config.yaml
mask_ratio: 0.75
encoder_inner_norm: false
residual_init: "scaled_by_depth"
beta2: 0.999
beta1: 0.95
Rows from block 0 of the decoder, named by matrix and row number. Rows with one number belong to one attention dimension. Each number is 200 + 20 x the weight over its row's rms, rounded and kept within 0 to 999. All counts start at 0. After the name is the row's rms in percent of the matrix's.
# v: attention query, key and value (stacked) (decoder.0.attn.qkv.weight, 288x128, the v third), inputs 0-127
# proj: attention output (decoder.0.attn.proj.weight, 128x96, transposed), outputs 0-127
v.42,097,181,195,188,205,197,184,178,196,217,202,179,204,190,178,254,210,170,202,208,205,211,160,190,186,218,207,234,153,192,207,230,195,209,189,187,200,202,193,186,175,177,169,183,200,177,179,179,179,208,203,187,176,166,211,178,179,162,185,192,179,181,187,176,180,182,166,227,213,192,168,176,189,186,189,192,197,216,216,214,200,143,209,215,183,203,207,200,180,185,206,181,216,202,199,268,205,196,178,169,220,221,199,190,196,188,183,175,183,179,182,184,190,182,196,203,178,174,182,202,177,184,171,179,184,175,182,182,173
v.43,080,189,199,206,200,204,202,192,195,208,205,206,201,217,192,195,220,187,213,193,140,204,189,191,214,213,229,166,257,234,143,222,215,213,157,188,197,191,209,206,205,211,176,180,226,181,183,180,189,200,205,207,182,186,188,184,187,194,191,189,185,181,187,186,186,179,206,218,186,174,179,173,190,184,215,217,188,213,195,208,212,183,147,116,202,201,229,179,212,208,211,215,225,224,244,201,242,198,198,208,237,212,196,189,189,189,203,184,190,181,190,181,208,195,212,178,196,183,187,183,184,183,194,193,187,187,188,183,190
v.44,113,215,189,203,215,196,183,184,183,201,188,196,203,190,236,249,169,201,212,280,193,215,142,191,209,223,172,193,194,211,184,208,195,208,207,205,217,213,201,198,182,197,168,189,225,188,195,204,197,210,204,199,197,185,209,188,200,190,196,208,201,214,203,196,195,211,185,161,200,206,201,208,215,198,188,201,168,213,198,198,213,157,247,224,210,190,195,237,188,181,242,190,168,189,116,180,139,177,231,188,196,190,197,202,220,190,193,190,189,208,194,200,202,204,185,201,196,199,207,203,190,188,183,196,201,185,194,189,187
v.45,100,225,174,217,206,200,217,221,206,200,184,181,195,195,177,226,180,197,200,229,202,193,165,228,217,196,219,210,181,220,186,207,196,256,190,190,200,190,209,214,197,213,214,223,209,227,229,219,223,191,208,205,222,208,195,225,225,216,227,229,226,235,235,230,223,200,222,236,196,197,208,211,219,209,192,186,186,199,179,205,185,165,192,192,197,204,152,181,174,225,204,216,220,221,155,207,212,202,167,214,223,216,204,198,218,204,228,222,220,225,223,222,224,227,211,206,218,225,233,217,224,217,217,221,224,221,227,223,223
v.46,087,201,209,206,207,205,209,204,205,189,190,200,200,204,212,163,214,237,200,196,200,197,255,221,254,167,183,286,205,283,224,178,256,214,181,205,198,196,195,202,204,204,206,214,218,201,199,192,201,163,186,192,205,228,163,197,199,187,202,199,199,193,196,201,205,207,210,233,193,171,190,212,209,201,199,215,232,195,204,211,199,202,187,205,184,257,204,228,205,237,220,192,177,168,207,171,222,189,178,221,224,190,186,189,189,187,194,200,198,202,198,194,194,195,212,196,202,203,194,197,196,203,201,192,197,203,205,199,203
v.47,095,215,198,201,192,187,179,183,193,206,203,176,200,218,162,244,213,207,210,176,202,215,177,201,228,208,140,177,160,245,195,244,231,192,209,209,215,208,196,186,194,179,184,189,181,197,186,192,180,203,190,172,186,180,208,191,186,185,181,201,187,180,208,186,189,205,183,187,208,215,198,216,200,193,185,184,207,185,183,204,181,224,172,229,189,189,216,272,172,183,139,175,183,155,160,198,239,185,209,182,180,201,209,206,203,220,175,193,184,195,190,198,196,182,211,208,192,189,186,216,187,188,188,182,187,193,194,184,187
v.48,086,156,212,201,199,193,197,196,200,208,205,193,195,214,210,183,220,225,170,178,260,209,212,203,169,211,216,261,243,138,217,158,238,192,194,190,194,203,192,193,199,193,205,192,207,200,201,188,197,178,199,222,192,186,206,202,197,208,202,201,192,194,194,198,205,192,213,209,205,195,200,196,191,201,207,202,225,212,202,214,166,180,204,208,209,243,222,164,245,191,214,147,240,229,272,239,241,192,223,201,208,211,206,202,195,200,204,200,205,186,196,193,196,185,198,215,194,191,185,223,196,189,191,192,197,204,198,199,196
v.49,068,245,190,199,238,216,201,200,206,203,197,220,202,210,200,152,233,231,182,152,161,234,213,188,255,168,187,224,189,170,165,153,225,183,240,189,210,219,210,218,217,204,209,197,197,203,203,195,203,202,186,212,202,229,198,203,205,224,207,206,202,210,188,204,203,199,209,181,194,190,203,201,200,203,213,197,215,210,182,214,164,199,208,229,213,202,186,215,247,150,155,211,166,166,129,203,214,182,228,197,200,180,190,195,194,198,194,192,212,195,208,191,210,200,193,202,197,202,204,199,200,209,201,199,202,215,204,204,197
v.50,075,213,181,181,208,209,208,190,209,204,199,192,198,197,194,217,235,160,210,153,158,171,268,205,198,194,200,208,177,225,195,245,174,199,227,176,185,201,211,200,211,195,179,182,220,192,187,196,187,229,195,195,188,163,222,187,192,191,183,187,185,179,192,187,192,231,167,199,188,185,178,186,175,194,228,202,208,201,198,210,213,232,206,166,203,232,239,236,206,218,161,218,242,216,234,249,214,184,218,205,201,202,196,185,192,196,179,192,195,184,184,185,206,193,244,206,194,182,183,209,190,188,194,185,181,203,192,190,193
v.51,071,226,181,180,210,206,205,203,199,204,192,204,204,196,185,250,198,217,236,216,223,196,225,187,186,189,162,153,158,206,191,255,200,201,197,195,196,201,208,199,187,210,182,190,201,190,193,206,192,187,208,197,208,241,209,191,203,190,202,205,198,218,205,197,193,252,202,217,194,211,199,201,219,196,177,187,172,178,161,180,238,230,178,164,189,190,170,163,150,195,195,238,208,212,139,208,184,188,147,221,215,194,202,209,225,201,183,198,184,206,199,198,199,219,238,202,200,202,216,229,190,192,184,190,197,185,198,193,192
v.52,067,222,193,188,198,208,208,195,196,194,197,201,194,221,245,208,208,220,230,215,202,210,238,193,154,218,166,208,149,231,168,234,243,246,208,206,191,200,216,212,198,210,181,193,189,197,196,203,197,210,222,191,194,193,197,188,205,208,193,196,188,193,204,192,190,208,175,205,203,211,192,199,178,189,210,202,207,211,229,167,237,197,216,156,218,183,231,229,166,247,163,217,169,189,138,212,213,231,228,200,210,216,204,205,202,184,184,198,189,186,187,199,208,186,135,199,190,190,187,207,197,192,185,187,193,197,196,193,195
v.53,081,200,200,207,186,189,184,185,192,197,193,216,199,207,178,169,205,198,207,138,197,225,194,148,212,198,161,193,171,261,181,219,227,201,182,210,197,198,203,199,187,187,179,162,204,185,180,181,182,207,191,209,178,189,200,184,185,208,185,190,179,183,183,182,181,202,203,208,219,211,202,190,179,186,202,185,196,225,208,183,202,192,165,137,225,198,220,233,189,196,152,238,178,165,153,177,216,203,201,197,197,228,220,220,205,204,187,189,187,173,186,190,213,183,196,204,186,176,182,229,185,192,183,186,179,191,191,185,179
v.54,075,191,208,187,195,221,220,206,194,198,201,189,208,210,195,224,177,171,181,203,198,222,161,180,209,205,171,182,137,187,161,225,194,192,214,203,183,185,201,202,215,208,206,202,184,201,202,215,198,201,198,190,204,198,213,206,197,194,203,211,203,198,206,204,199,182,207,186,202,227,211,216,201,208,187,190,203,174,203,183,178,220,169,227,180,129,159,234,220,153,201,128,168,190,119,185,172,232,184,208,183,194,217,224,222,224,198,203,195,215,203,207,195,199,195,180,202,211,202,194,199,203,207,204,205,192,206,200,207
v.55,070,221,194,208,176,198,203,221,208,214,201,215,203,201,211,238,164,189,211,233,214,210,188,166,198,160,174,181,253,175,220,197,184,207,182,202,199,183,185,191,192,198,212,227,168,207,210,203,209,220,180,211,217,211,162,209,218,201,214,207,216,220,197,212,213,197,213,215,203,214,207,205,216,203,179,180,181,189,195,229,169,138,212,208,184,197,206,156,162,182,228,155,243,153,234,187,158,174,165,200,206,200,208,205,222,206,208,206,204,220,205,204,203,233,194,209,209,216,222,222,209,212,199,216,214,203,216,211,208
v.56,078,194,186,199,197,203,202,204,205,203,201,189,194,204,164,202,192,178,193,186,148,204,218,174,232,185,193,201,131,228,190,203,238,176,220,186,195,192,189,196,202,187,190,201,207,206,206,212,209,206,205,187,199,192,210,214,203,195,201,205,203,189,211,207,207,211,166,206,211,187,191,201,193,210,219,202,224,185,194,207,175,230,152,220,199,200,201,295,187,198,147,271,219,203,181,180,262,203,209,186,198,204,194,191,192,208,198,204,208,206,206,202,210,189,160,222,208,206,206,186,204,208,216,204,200,214,209,207,208
v.57,066,198,199,188,167,203,215,207,210,202,197,190,203,214,204,193,212,171,189,237,143,172,223,211,157,168,229,222,159,187,224,209,259,246,180,216,181,161,192,194,195,204,200,198,219,202,200,191,196,192,188,207,190,185,198,196,201,180,192,185,186,185,194,196,203,192,183,227,234,227,202,172,172,193,195,192,196,184,189,215,220,151,206,239,187,174,254,196,179,219,182,178,229,225,243,241,206,215,178,171,191,229,227,216,202,209,207,204,194,196,189,198,205,191,221,200,202,191,191,185,195,198,201,200,189,203,195,197,201
v.58,082,206,210,197,198,198,206,196,200,188,189,218,189,202,224,190,221,190,215,191,133,199,236,144,213,237,185,209,154,258,176,200,176,203,213,217,195,206,209,204,202,206,208,185,217,198,198,198,191,212,203,206,191,202,205,184,202,226,190,199,192,197,194,195,196,176,211,206,208,213,211,198,186,194,216,205,200,241,208,195,223,184,181,158,252,165,239,230,237,223,177,242,162,177,122,188,230,204,203,196,200,215,212,210,209,209,195,202,189,192,192,213,216,202,177,196,197,196,192,198,193,200,192,186,190,194,203,193,190
v.59,068,220,198,205,219,201,192,179,193,187,189,198,187,175,205,206,181,186,189,227,251,205,212,168,191,198,138,219,205,224,217,196,252,212,204,192,200,224,220,214,211,199,200,202,206,181,182,181,186,199,202,219,184,197,186,183,195,212,188,187,184,185,173,184,191,198,215,189,208,202,207,185,175,190,206,234,201,245,221,193,209,178,180,230,218,181,220,198,216,195,214,125,147,130,194,221,192,192,204,187,193,198,192,201,183,191,195,189,198,175,186,189,198,182,236,192,189,176,177,219,189,180,188,182,186,179,187,191,183
v.60,086,198,202,202,209,214,202,193,186,177,183,188,199,167,178,227,181,147,195,234,180,180,197,185,150,198,205,185,210,200,217,221,191,192,219,189,189,221,218,209,203,199,195,196,214,187,191,189,190,193,183,184,187,185,184,187,194,176,187,180,187,187,187,190,187,182,182,185,185,191,191,190,194,192,188,210,183,208,223,207,237,155,232,217,188,234,240,157,190,187,233,211,254,204,284,262,169,220,211,190,183,183,187,189,185,192,194,194,191,191,188,194,191,194,196,211,197,189,185,188,189,184,179,193,189,188,190,193,189
v.61,065,202,200,208,183,186,184,194,194,202,211,170,203,190,189,215,232,217,191,167,261,195,206,159,126,208,241,173,204,168,244,184,207,238,187,207,210,211,195,196,193,193,208,203,177,192,190,190,191,201,178,208,185,218,186,197,188,174,197,187,190,191,183,187,194,165,247,199,204,218,202,180,195,196,182,189,195,195,205,203,194,202,221,229,184,254,207,179,196,189,241,196,221,192,248,256,200,156,223,213,194,208,216,219,200,198,188,192,200,188,191,190,188,186,186,200,189,190,182,187,195,183,176,197,201,194,191,196,185
v.62,080,177,206,195,170,194,228,220,211,199,216,219,197,177,206,150,193,199,200,206,181,189,212,194,186,211,198,215,217,271,160,192,144,249,186,209,177,159,182,190,200,202,206,199,234,200,209,219,214,196,206,211,204,221,189,206,216,211,203,194,205,201,204,208,205,181,239,215,221,223,213,175,186,198,188,203,178,210,220,164,218,216,228,209,200,196,268,233,234,183,240,233,179,202,210,194,210,178,211,217,203,230,227,224,208,221,225,216,209,209,202,211,207,211,214,212,210,211,204,199,210,208,211,201,208,205,203,206,216
v.63,071,215,205,181,212,216,234,203,213,213,180,186,187,164,212,204,175,179,192,223,255,208,167,177,184,190,177,199,222,223,240,169,188,205,237,198,164,191,199,215,211,211,182,192,227,201,199,200,214,180,191,223,193,202,176,203,212,236,197,201,191,212,187,201,201,206,225,199,207,212,210,206,181,204,193,186,167,234,192,188,245,185,222,175,228,178,221,197,191,203,196,280,125,238,187,240,203,211,210,193,209,212,215,212,212,192,210,203,216,185,205,205,213,195,183,205,194,187,196,183,201,202,188,197,195,196,199,209,195
v.64,078,234,192,206,204,203,214,206,215,200,199,219,182,206,203,158,171,176,188,155,157,200,239,182,165,237,238,260,193,211,232,185,175,206,215,186,183,195,204,202,207,206,212,203,200,200,206,205,202,209,179,217,194,195,179,200,207,240,197,193,191,193,196,200,202,194,230,211,212,214,212,184,156,197,210,200,212,213,207,179,225,202,193,205,258,168,223,194,198,175,173,264,151,160,156,209,229,201,207,205,197,215,215,211,199,215,216,222,210,192,203,203,205,204,182,203,204,204,183,208,210,209,203,204,195,215,200,201,203
v.65,063,218,208,226,190,183,194,208,214,202,214,188,202,227,232,214,216,186,170,178,175,194,206,196,224,242,231,141,159,172,181,220,232,229,171,217,218,195,198,200,210,200,210,198,182,222,208,204,208,180,192,189,203,174,155,212,192,206,205,217,206,191,226,208,211,218,214,193,189,201,200,232,196,209,211,210,224,193,193,203,167,236,150,176,213,201,162,154,185,243,150,232,192,223,174,183,233,224,213,228,189,209,203,196,203,228,196,215,213,205,213,213,202,195,214,215,201,203,206,206,207,213,211,211,212,219,215,204,212
v.66,108,170,211,203,196,198,180,181,176,185,197,178,215,189,204,229,191,204,201,281,218,187,174,172,197,202,231,176,225,140,214,221,194,187,184,208,213,215,207,201,192,194,188,198,186,188,185,193,190,206,223,182,189,176,191,185,181,158,190,182,189,195,183,187,185,199,179,184,194,198,189,196,210,189,191,205,192,202,223,198,190,153,197,165,167,194,200,161,208,212,220,177,241,224,258,230,141,196,212,187,187,190,197,196,198,180,198,179,181,192,187,183,186,188,199,212,190,191,192,201,185,188,181,190,187,175,184,186,184
v.67,081,183,205,193,189,208,217,211,203,205,204,182,215,203,222,209,194,172,192,272,226,215,210,187,141,176,194,178,214,145,219,206,254,246,189,203,186,184,204,209,202,204,209,204,228,216,214,212,216,203,206,204,210,195,194,212,212,202,215,215,211,211,219,214,219,205,204,199,211,214,209,212,197,206,192,205,197,199,209,198,192,161,194,196,177,178,258,182,196,196,210,139,193,247,277,211,207,191,206,178,193,207,213,209,217,205,217,211,211,215,214,213,213,194,214,207,208,210,209,207,211,203,219,213,215,207,208,211,213
v.68,073,211,206,193,206,205,195,205,194,205,205,182,210,200,220,244,203,188,196,204,209,247,202,220,235,204,265,193,165,184,213,190,246,168,218,201,203,202,192,197,183,191,209,208,187,205,201,209,204,181,210,195,209,221,183,207,199,179,208,216,214,220,214,204,209,211,201,201,206,197,199,211,224,212,192,207,204,199,182,221,203,177,205,252,191,123,128,238,168,203,257,177,195,183,130,190,173,207,180,186,198,195,192,196,203,197,207,194,202,210,207,198,202,202,195,208,199,210,215,201,202,208,192,206,213,201,200,197,199
proj.42,108,197,202,192,207,197,187,226,195,188,188,200,198,182,199,233,219,203,182,225,210,199,178,210,187,235,222,178,138,223,189,195,189,194,195,192,179,207,209,239,222,185,187,195,196,198,177,220,207,171,165,218,184,217,173,198,169,150,204,203,208,173,193,199,190,203,186,201,224,217,195,190,203,191,198,189,179,203,157,210,210,204,227,143,239,216,221,180,211,177,195,221,213,185,213,220,204,201,232,171,213,243,230,204,201,220,199,171,191,190,190,186,181,203,194,176,179,222,168,198,183,154,188,165,211,216,219,180,188
proj.43,096,178,193,191,213,194,195,165,190,203,184,189,185,179,197,194,190,228,195,180,218,180,213,184,163,199,215,216,206,192,200,206,264,192,210,185,184,204,224,220,224,218,201,196,227,156,186,197,155,183,193,196,176,191,187,216,195,189,186,204,192,169,206,193,201,228,179,218,178,135,143,158,204,169,185,191,177,219,184,191,210,196,200,222,207,178,212,213,190,197,176,206,186,177,213,177,181,218,226,215,245,230,202,191,193,207,190,169,177,197,188,221,182,168,189,203,220,191,207,189,182,190,215,167,186,189,178,184,190
proj.44,112,207,204,186,196,222,210,203,204,203,211,198,207,184,228,204,234,151,187,200,164,222,192,217,203,211,227,210,227,204,201,218,226,202,189,209,162,203,200,207,198,201,259,199,230,201,168,218,212,187,181,228,201,222,197,204,194,192,219,208,248,152,200,214,228,177,204,176,190,229,225,209,221,205,228,220,220,204,177,228,215,198,189,178,208,220,200,148,186,184,195,210,174,191,218,211,208,189,186,184,189,182,171,198,194,202,203,163,192,158,179,187,198,240,206,181,196,230,226,200,185,226,170,193,204,219,226,194,176
proj.45,099,202,188,185,190,185,206,208,203,207,206,237,174,179,209,204,205,211,191,228,173,173,190,196,203,235,200,167,211,215,195,183,220,208,203,179,185,194,222,199,202,207,198,208,158,226,200,201,192,200,219,208,179,184,253,243,203,223,202,195,198,220,187,178,223,228,223,217,215,233,190,187,184,177,175,212,161,211,178,169,203,204,212,209,204,167,170,180,206,195,185,210,232,221,144,209,211,206,229,198,222,223,217,221,224,218,197,170,199,239,214,187,173,247,199,228,164,179,182,202,207,228,218,204,193,219,187,222,200
proj.46,082,191,192,194,207,196,221,204,179,201,196,217,187,179,199,204,200,206,230,182,177,185,207,196,199,182,162,177,216,186,199,184,211,206,223,210,233,220,220,200,192,199,195,181,212,234,198,182,192,184,196,179,177,210,178,213,196,194,209,215,185,215,187,192,206,246,186,218,188,164,180,199,168,159,186,203,203,205,207,148,186,189,214,236,239,193,196,148,202,220,174,223,185,211,223,197,192,208,212,196,205,193,159,212,175,169,164,213,179,224,176,216,190,223,184,169,189,156,169,189,211,164,211,183,185,206,154,168,186
proj.47,094,219,202,198,185,211,212,185,217,188,199,197,195,179,204,177,199,174,162,238,140,229,190,221,183,195,212,163,216,178,207,221,194,214,186,221,195,222,198,184,194,189,229,213,185,233,206,223,194,179,189,208,225,236,200,193,219,196,206,214,235,200,204,199,218,173,224,186,199,232,248,201,223,194,213,172,167,208,190,193,192,212,181,228,160,217,225,165,192,207,236,201,183,171,193,228,204,193,177,177,189,169,191,207,213,218,221,193,210,210,206,212,204,223,206,178,203,223,200,214,198,257,177,161,201,220,202,212,180
proj.48,086,178,212,174,216,230,220,179,203,197,208,224,195,202,238,215,208,203,223,203,204,144,221,187,232,201,193,201,203,241,206,209,212,177,188,184,146,173,203,219,195,238,230,246,230,163,165,189,197,189,205,214,208,179,181,179,251,235,203,202,201,202,217,201,206,184,196,221,200,217,209,160,236,186,188,199,217,215,203,189,192,198,193,237,196,195,209,223,192,204,216,183,188,211,176,207,189,184,184,199,196,189,195,173,198,181,205,194,173,216,160,193,192,221,192,215,197,197,227,170,216,160,217,203,211,171,190,184,208
proj.49,072,211,174,213,210,169,138,202,219,217,180,204,178,215,201,206,147,213,184,202,193,225,180,191,201,201,178,222,204,191,204,172,230,213,212,207,252,265,185,204,190,199,179,185,156,207,191,199,223,228,218,211,202,193,212,187,221,191,207,211,178,196,179,202,191,223,219,171,201,209,212,190,182,168,208,218,223,198,235,202,186,220,217,165,185,210,210,189,235,222,226,238,192,174,193,198,217,215,213,199,206,192,213,214,199,203,215,237,226,202,242,191,213,196,217,229,212,200,204,212,203,217,218,227,194,215,219,202,222
proj.50,070,159,179,163,186,180,204,223,193,192,172,209,194,192,154,200,184,204,213,180,180,185,180,206,206,215,196,207,206,185,209,189,143,195,224,197,198,235,198,190,203,166,189,208,191,156,206,187,197,194,176,199,207,178,188,175,222,176,178,186,179,188,208,204,188,197,221,177,194,208,235,192,226,224,181,188,203,203,167,169,218,227,215,200,263,204,206,168,218,193,179,219,209,169,200,215,175,201,186,203,167,203,197,175,205,238,216,232,209,204,218,242,219,217,196,209,218,193,180,201,188,211,197,213,196,214,238,195,164
proj.51,072,206,180,205,175,175,190,243,184,179,210,188,207,177,179,199,190,209,210,210,138,222,177,181,218,199,193,191,210,175,186,193,143,205,214,216,222,181,174,193,196,181,194,184,194,232,179,235,162,197,179,186,210,231,222,226,156,160,190,193,185,211,196,187,212,211,209,161,196,222,232,229,172,188,215,188,198,199,174,201,238,196,201,199,234,207,205,159,189,182,194,233,189,190,231,192,183,193,189,192,182,201,185,202,205,222,170,199,200,183,223,213,219,193,185,189,230,230,210,193,202,212,216,194,210,203,229,184,186
proj.52,084,177,201,179,200,198,200,223,177,205,163,177,168,188,185,204,197,198,174,182,234,231,183,191,211,229,229,205,142,196,191,202,160,232,223,224,243,211,201,187,200,196,192,198,210,208,202,213,231,220,219,204,203,235,203,206,210,194,191,223,176,229,202,223,216,198,206,218,199,194,230,202,196,257,207,229,197,199,187,214,184,209,238,211,213,214,205,146,233,218,156,204,208,206,212,187,196,221,209,220,196,198,199,192,195,208,196,204,209,193,228,219,229,198,203,226,199,185,183,202,177,250,224,224,221,201,222,212,184
proj.53,088,208,216,211,193,191,219,223,192,200,169,220,217,184,198,199,194,202,174,177,203,218,185,219,241,193,151,228,153,238,197,213,140,226,164,223,221,184,197,178,215,204,182,215,198,186,215,198,203,216,200,208,197,254,184,172,198,194,189,197,166,205,219,218,174,213,190,211,194,221,233,213,228,206,201,227,194,209,182,215,175,201,200,197,194,204,248,178,182,211,187,209,193,189,226,211,190,199,195,197,204,204,196,165,189,179,176,170,196,187,187,195,217,209,203,209,212,217,228,166,233,188,202,207,221,186,231,239,224
proj.54,079,177,211,182,195,218,240,205,213,197,214,191,207,200,213,187,205,217,185,204,234,192,260,220,180,207,196,178,193,213,200,192,234,191,190,203,166,145,191,225,218,200,187,199,175,216,241,191,194,203,212,184,211,194,188,227,202,197,208,205,220,186,189,227,244,201,202,207,201,201,171,222,243,196,219,207,187,203,186,204,205,222,200,189,196,200,178,286,199,174,190,165,200,170,205,180,196,191,195,208,202,188,226,211,200,207,184,157,188,203,184,179,187,203,204,214,188,216,195,232,203,199,202,215,228,198,225,196,250
proj.55,065,222,189,220,163,180,182,187,226,205,238,210,225,183,194,204,187,174,249,212,167,181,221,158,177,171,202,198,231,193,201,203,208,196,172,183,185,171,164,208,197,212,238,199,248,211,168,241,169,182,170,211,214,192,225,219,176,192,209,179,219,191,205,199,219,195,182,181,231,225,175,210,183,179,212,176,186,219,190,178,244,205,194,210,217,197,195,184,164,170,207,201,193,199,213,196,195,188,206,190,182,191,210,190,210,213,178,218,203,215,205,215,176,205,185,191,225,200,187,205,211,204,184,165,183,226,163,188,181
proj.56,071,202,196,196,210,214,242,233,222,198,196,222,208,191,194,187,199,237,188,213,210,166,218,227,176,191,162,187,190,196,191,197,218,177,187,184,168,193,172,192,207,180,145,186,166,168,265,153,218,209,209,175,191,191,199,163,219,208,217,190,223,195,189,193,198,219,189,187,184,193,178,218,211,185,213,194,220,206,190,188,229,209,213,190,195,168,181,242,228,187,191,202,223,194,200,208,173,185,193,202,191,205,223,206,194,234,211,239,199,181,200,208,189,196,218,182,197,210,184,214,217,165,195,206,189,207,256,204,196
proj.57,080,175,228,184,167,198,205,248,196,207,202,199,207,173,181,206,217,188,211,200,202,177,213,191,188,227,182,203,182,233,211,251,169,233,192,217,193,147,166,184,213,184,191,223,212,172,198,214,224,199,182,194,192,233,215,221,212,210,196,194,208,215,185,214,233,202,198,215,208,189,175,221,217,233,183,204,196,240,202,195,235,201,240,197,226,208,238,180,197,187,168,174,194,207,255,210,179,186,189,198,177,201,194,168,171,196,192,235,192,219,214,237,197,215,215,209,218,175,191,203,219,220,200,201,209,199,203,211,186
proj.58,087,196,214,205,187,203,218,210,169,222,163,222,195,199,193,202,198,228,165,150,276,229,185,206,236,193,213,216,167,240,195,206,163,229,183,217,210,194,207,203,196,201,157,216,171,184,228,191,218,224,232,200,204,220,214,194,190,205,198,207,186,219,209,225,175,204,211,209,209,181,190,208,227,218,198,221,185,185,184,228,165,208,221,183,195,217,201,197,223,214,180,191,215,198,183,188,201,212,194,204,219,223,205,190,184,177,196,169,195,198,187,187,226,189,225,237,222,201,222,229,201,182,218,224,232,203,213,216,231
proj.59,083,208,192,210,196,178,184,169,195,217,164,202,199,203,220,216,191,194,172,195,198,249,158,225,248,201,155,240,165,207,222,200,157,226,195,217,239,227,205,208,194,206,187,223,182,206,169,186,193,214,208,234,219,219,205,205,232,201,204,200,135,204,201,211,168,215,213,194,201,216,223,184,209,210,197,248,205,199,196,201,177,200,197,213,199,229,238,169,204,220,233,227,189,194,208,191,215,211,196,199,198,181,201,196,200,177,180,173,218,202,212,166,223,187,203,221,205,191,208,174,194,214,209,209,204,204,205,211,190
proj.60,087,188,194,190,218,200,197,154,184,206,188,201,196,199,184,209,211,190,199,175,174,235,212,202,204,219,230,182,253,190,222,188,175,193,225,196,202,239,228,230,205,208,224,202,157,198,172,186,177,171,205,206,199,202,193,181,202,184,198,198,177,196,198,195,192,167,215,193,192,243,216,177,212,175,184,210,204,184,215,181,195,186,219,222,241,219,179,189,219,191,227,208,234,180,195,197,219,208,184,207,160,171,184,200,214,191,204,168,219,190,225,176,183,217,185,161,173,151,205,177,179,231,182,178,191,199,174,185,173
proj.61,072,210,223,216,195,183,173,196,182,207,187,187,173,185,222,220,218,152,214,194,203,217,198,186,204,188,231,209,200,223,220,220,172,231,193,231,221,209,206,192,207,200,214,207,214,216,169,198,209,211,166,210,208,243,194,222,247,228,188,204,213,200,215,199,230,203,191,221,211,200,216,216,233,206,201,216,196,237,235,189,193,200,194,217,182,202,260,153,206,188,250,196,187,208,227,194,196,201,191,201,192,174,170,192,190,187,190,185,177,230,187,220,222,225,214,222,220,218,213,147,230,202,204,185,202,178,186,185,193
proj.62,108,164,229,174,174,189,249,226,204,199,208,211,206,191,192,210,197,202,196,197,252,158,206,174,172,215,186,208,179,228,196,227,192,216,190,210,177,145,201,190,214,204,181,210,242,191,235,218,188,218,188,200,184,206,205,222,170,209,189,194,234,199,199,223,211,200,187,217,198,176,177,202,220,218,179,190,182,226,207,183,223,203,210,181,228,198,241,202,191,172,139,191,196,200,196,211,175,182,205,198,210,212,176,188,174,199,203,228,185,204,187,239,189,188,217,237,216,217,206,197,219,176,193,195,221,180,207,207,228
proj.63,087,158,196,165,163,184,211,217,208,209,183,226,174,176,195,209,173,217,221,173,222,213,193,183,229,226,171,219,232,235,197,194,183,221,209,221,178,180,176,204,200,212,168,201,199,182,222,189,208,201,229,189,209,212,254,199,205,198,198,216,183,191,189,215,226,211,233,187,195,206,201,172,202,204,186,227,197,216,206,186,229,226,209,186,254,184,229,177,236,182,168,224,202,149,193,176,196,191,199,198,178,182,187,193,179,196,192,228,209,202,218,197,203,177,216,211,219,184,201,211,202,171,218,195,226,195,233,218,224
proj.64,072,178,196,186,185,183,195,235,204,210,184,233,197,199,196,221,168,235,197,178,241,198,192,160,259,174,166,186,199,255,186,208,173,227,185,215,206,189,170,201,201,215,156,224,215,205,209,193,201,217,218,202,208,216,226,198,194,219,201,187,195,173,201,212,193,234,200,192,200,195,194,194,227,206,176,227,216,198,194,177,211,239,210,181,236,198,207,201,217,196,180,215,199,197,213,190,151,192,209,210,209,216,193,189,200,198,182,229,192,206,207,219,229,195,215,221,239,217,220,227,220,215,233,214,224,203,237,210,225
proj.65,072,220,223,222,245,219,168,195,182,205,209,181,204,226,187,186,217,200,182,209,212,216,213,230,181,167,258,180,173,149,199,190,211,216,207,219,245,220,243,182,205,185,205,197,228,214,205,226,221,221,196,211,206,213,179,211,201,226,207,201,201,203,207,203,174,199,183,228,199,172,174,207,188,225,227,165,197,190,190,213,192,200,190,207,156,214,171,178,214,209,216,171,173,229,207,219,206,224,214,205,233,208,203,204,217,206,191,184,183,206,202,230,190,216,206,210,197,249,202,212,202,242,186,223,207,211,196,221,182
proj.66,104,212,210,204,230,220,194,158,190,184,203,188,190,194,210,205,230,165,216,208,181,219,206,234,221,211,243,205,217,196,218,205,191,189,207,204,192,222,240,208,195,215,248,197,170,204,162,200,190,166,188,194,209,206,164,189,222,188,201,205,183,199,200,193,208,162,198,213,200,218,228,192,213,212,212,201,198,182,200,217,180,170,179,236,173,214,169,214,189,210,254,197,212,187,192,206,249,204,187,200,186,178,206,200,204,165,195,140,197,200,196,182,205,227,168,177,169,190,217,165,200,215,189,189,187,199,169,181,186
proj.67,078,165,221,165,185,192,193,201,189,202,223,185,178,204,200,205,205,186,187,236,208,202,242,195,160,261,227,209,206,210,209,227,257,211,225,211,179,169,203,212,202,222,218,214,230,214,199,229,225,212,220,201,207,179,236,243,219,238,193,217,213,230,199,211,247,182,204,230,198,187,197,191,217,227,189,183,222,241,214,195,218,200,220,195,194,199,207,187,229,199,197,183,213,205,218,194,205,179,204,206,197,167,204,200,197,179,201,233,192,221,213,236,197,208,212,220,178,198,185,189,212,245,198,213,204,202,203,207,204
proj.68,066,214,176,207,185,206,172,256,204,202,184,206,219,185,227,211,184,215,196,226,184,200,198,205,201,163,186,214,216,214,202,197,215,194,196,201,176,191,168,198,189,177,205,169,172,197,195,167,214,177,207,175,213,156,224,190,217,191,226,205,191,170,158,194,224,223,204,172,200,213,191,244,172,198,215,238,182,192,194,220,258,211,197,182,221,200,165,239,201,181,220,189,181,155,219,183,214,193,197,191,194,199,191,204,181,203,169,222,199,211,190,155,197,182,196,194,206,184,185,222,213,167,201,182,184,203,223,194,226